python train.py --arch="swin" --model="multi-label image tagger" --dataset="simulated telescope pictures of galaxies" --train_examples=97500 --image_size=64 --crop_scale_min=1 --horizontal_flip=false --color_jitter=0.1 --norm="layernorm" --norm_position="pre" --activation="relu" --mlp_ratio=2 --head_dim=48 --fused_qkv=true --bias="none" --qk_norm=false --parallel_block=false --inner_norm=false --drop_path=0.15 --patch_size=[4, 4] --conv_stem=false --depths=[4, 4, 4] --widths=[64, 128, 256] --num_labels=16 --mixing="mixup" --init="trunc_normal_002" --residual_init="zero_last" --optimizer="muon" --muon_scale="match_rms_adamw" --lr=0.0031 --momentum=0.95 --nesterov=false --orthogonalizer="polar_express" --adamw_lr_other_params=0.00092 --grad_clip=1.0 --steps=30000 --batch_size=64 --epochs=19.7 --lr_schedule="cosine" --final_lr_fraction=0.05 --warmup_steps=1500 --weight_decay=0.1 --adamw_weight_decay_other_params=0
Rows from block 3 of a small multi-label image tagger, named by matrix and row number. Rows with one number belong to one neuron. Each number is 200 + 20 x the weight over its row's rms, rounded and kept within 0 to 999. All counts start at 0.
After each neuron's rows are labels from the 100 images, of 14976, where the neuron reaches its highest value: "place" is the part of the image that holds the peak. Only what is clearly more common there than usual is listed. The data: simulated telescope pictures of galaxies. In brackets: how many of the 100, against the usual share in percent.
# fc1: MLP up (model.blocks.3.mlp.fc1.weight, 128x64), inputs 0-63
# fc2: MLP down (model.blocks.3.mlp.fc2.weight, 64x128, transposed), outputs 0-63

fc1.120,223,185,198,197,191,243,198,192,219,200,178,235,185,211,190,186,197,234,222,194,190,174,206,192,149,184,201,180,214,204,176,192,193,211,207,209,221,184,178,206,167,219,220,207,196,161,170,234,181,211,201,204,185,195,216,193,231,231,217,186,213,187,172,243
fc2.120,216,182,196,192,179,192,194,174,198,183,169,180,206,190,185,194,201,223,195,236,197,183,207,180,226,180,195,202,210,210,200,192,188,189,207,214,221,185,249,220,205,193,199,193,181,234,173,200,218,217,171,200,248,213,229,184,190,193,205,240,151,232,173,222
place: middle right (30 vs 11.7)

fc1.18,180,171,193,251,194,216,192,201,208,191,252,203,198,195,179,205,189,227,201,202,171,166,206,238,188,181,168,191,232,185,191,189,207,173,201,177,225,176,183,216,196,204,209,242,221,196,202,208,202,209,201,225,191,195,170,221,228,168,208,230,193,193,199,207
fc2.18,182,182,207,219,218,235,186,172,201,207,222,206,203,206,170,202,210,216,181,184,193,188,185,200,171,189,195,223,233,205,181,223,221,225,201,199,204,171,174,202,199,208,220,193,169,206,170,209,224,186,182,189,232,203,166,192,253,162,191,209,188,206,212,249
place: bottom right (32 vs 9.8); top right (26 vs 9.8)

fc1.63,182,179,193,209,192,211,195,216,207,205,153,230,191,214,189,198,171,190,174,209,206,178,204,225,197,216,182,204,233,203,226,193,214,198,213,214,223,199,206,230,223,192,221,199,226,134,186,232,188,206,206,217,196,247,180,173,188,184,164,195,199,218,191,189
fc2.63,174,211,223,214,191,225,193,219,207,236,166,176,201,216,204,206,166,202,199,238,151,191,182,221,199,186,223,214,167,209,179,180,212,190,210,196,204,198,145,221,195,210,211,196,209,187,233,203,189,198,203,236,187,193,187,207,200,227,200,156,202,188,200,227
place: top right (28 vs 9.8)

fc1.109,205,164,210,191,170,214,206,183,200,202,177,227,203,205,195,186,181,215,209,211,204,210,216,217,140,174,186,157,197,193,201,220,212,236,222,198,223,181,210,205,194,243,212,193,200,168,171,202,198,205,212,231,208,221,196,173,188,244,210,181,206,184,198,229
fc2.109,230,191,211,202,225,182,197,196,224,159,165,210,176,191,169,232,205,202,184,257,194,190,219,218,202,179,197,175,206,211,220,181,208,194,199,221,205,203,191,213,216,216,199,202,195,179,181,204,192,196,161,205,218,224,243,171,179,205,200,209,172,224,159,204
place: middle right (31 vs 11.7)

fc1.4,180,174,237,177,203,242,186,207,190,164,205,201,188,186,204,202,163,201,200,192,197,173,211,209,154,202,208,188,207,216,185,204,206,223,241,209,161,225,213,216,224,176,196,207,210,231,229,215,185,196,206,224,220,167,203,184,234,191,219,210,175,187,193,207
fc2.4,189,225,162,209,200,165,213,189,193,190,187,204,209,198,203,212,205,206,223,176,217,227,189,197,175,230,185,237,181,186,192,221,214,174,163,228,207,253,201,175,193,222,180,176,201,193,192,211,199,194,228,218,174,206,172,181,156,222,194,211,216,215,223,200
place: centre (37 vs 14.1)

fc1.34,197,190,187,196,179,217,187,188,205,226,170,195,218,230,178,198,163,209,191,204,207,170,196,177,170,186,218,204,197,201,206,201,198,222,222,227,222,179,172,235,192,239,210,168,182,155,210,233,180,201,218,233,202,208,216,233,202,192,185,172,218,185,210,223
fc2.34,185,194,197,231,182,231,188,200,190,210,184,180,225,183,199,224,193,218,164,230,180,204,214,161,196,220,200,213,212,208,182,205,190,186,208,198,219,183,205,213,183,208,221,217,191,196,182,225,234,223,186,204,218,227,226,168,212,214,202,181,158,195,138,218
place: bottom right (32 vs 9.8); top left (25 vs 9.8)

fc1.91,199,225,188,166,211,190,230,153,186,222,211,215,195,212,191,174,210,196,207,198,189,219,193,195,204,197,226,189,159,247,174,203,208,186,248,212,208,175,224,193,191,183,195,204,210,201,220,186,185,190,186,211,181,160,192,198,201,152,217,189,235,200,221,189
fc2.91,185,195,200,194,209,189,183,200,183,215,192,236,199,214,204,205,194,235,222,233,185,200,164,221,187,200,213,219,191,216,221,190,201,217,185,215,203,145,193,229,162,201,203,172,169,195,246,205,234,170,190,207,190,220,198,192,222,217,220,173,178,187,216,172
place: centre (85 vs 14.1)

fc1.62,202,185,173,185,221,262,204,190,225,201,175,188,181,192,203,156,171,227,163,171,188,202,161,193,193,185,210,203,196,227,233,228,213,203,183,210,206,241,215,204,197,188,195,178,171,204,202,225,203,188,239,186,191,203,200,216,200,202,216,204,203,206,223,201
fc2.62,235,187,179,193,212,181,190,214,222,232,203,196,211,233,193,206,191,173,175,211,217,177,204,233,191,186,183,229,246,177,190,181,227,239,205,185,220,160,175,197,202,199,216,242,207,186,193,183,171,170,187,200,199,176,200,214,203,216,195,218,186,179,186,183
place: centre (45 vs 14.1)

fc1.67,205,190,215,240,224,212,194,240,202,212,199,208,176,212,221,166,191,225,168,213,189,189,206,196,198,200,202,190,199,187,229,191,240,197,193,204,177,221,178,190,178,190,162,183,196,179,188,194,209,185,227,218,153,209,195,245,190,215,201,233,163,223,203,213
fc2.67,208,201,202,200,196,159,200,202,208,236,183,206,167,165,180,178,215,158,197,208,203,214,179,164,176,231,190,189,219,196,187,210,226,191,215,205,210,208,229,212,194,224,187,177,159,199,225,193,186,183,194,184,242,193,204,215,222,243,228,182,188,216,186,197
place: centre (91 vs 14.1)

fc1.96,186,232,202,187,204,184,217,181,220,196,207,228,245,199,183,168,229,197,226,187,199,217,218,203,188,179,193,211,207,219,157,183,230,227,222,194,201,196,173,180,158,197,200,207,213,204,214,213,215,159,191,176,179,184,178,208,211,203,189,174,231,169,227,202
fc2.96,208,217,195,198,243,216,240,172,222,191,159,197,200,191,198,170,167,217,225,210,179,182,206,185,197,176,225,232,180,211,201,200,179,200,197,224,207,189,199,200,174,193,200,185,209,182,215,234,200,154,210,181,210,207,203,196,243,223,225,189,180,180,185,224
place: centre (50 vs 14.1)

fc1.73,205,207,215,212,216,198,213,233,221,186,155,231,204,238,214,217,204,230,172,211,234,208,221,166,214,191,188,179,203,180,199,208,210,180,195,197,222,173,169,224,154,180,196,240,196,208,208,184,188,205,202,189,182,178,204,200,200,206,174,212,207,159,218,187
fc2.73,150,224,183,227,223,229,226,184,182,174,199,178,182,181,204,190,208,181,186,174,189,211,191,224,198,209,210,209,185,207,185,165,203,195,202,196,202,211,216,203,182,227,230,213,203,202,196,213,231,189,187,227,198,214,200,148,244,185,202,202,202,243,203,168
place: centre (55 vs 14.1)

fc1.82,185,163,175,187,227,227,215,208,217,184,190,204,170,200,188,170,197,191,220,187,210,200,199,245,173,209,196,179,204,214,209,189,190,187,149,199,167,202,175,223,246,206,196,195,229,182,228,230,191,205,202,209,183,208,205,203,210,164,210,187,201,243,210,204
fc2.82,199,219,219,189,212,190,219,174,203,216,227,159,198,197,200,215,198,202,166,208,236,209,171,209,219,187,214,252,181,191,198,198,235,225,172,194,202,179,232,194,169,201,184,194,176,221,173,204,185,221,240,166,183,196,190,200,166,213,214,214,206,199,201,184
place: centre (82 vs 14.1)

fc1.93,179,218,232,221,229,197,217,218,184,213,174,201,178,233,204,222,175,217,201,187,187,181,180,160,181,184,199,157,178,248,205,182,165,226,200,197,212,241,221,209,198,188,208,182,181,194,173,199,182,228,221,183,187,208,200,221,192,189,186,214,211,194,216,197
fc2.93,179,212,214,210,175,168,193,182,170,173,231,250,194,200,216,208,200,224,191,192,216,222,233,210,188,181,184,200,169,146,210,199,212,191,208,204,201,194,225,194,175,228,182,210,212,179,190,216,199,203,189,208,180,217,200,175,206,201,147,217,206,212,234,202
place: bottom right (25 vs 9.8)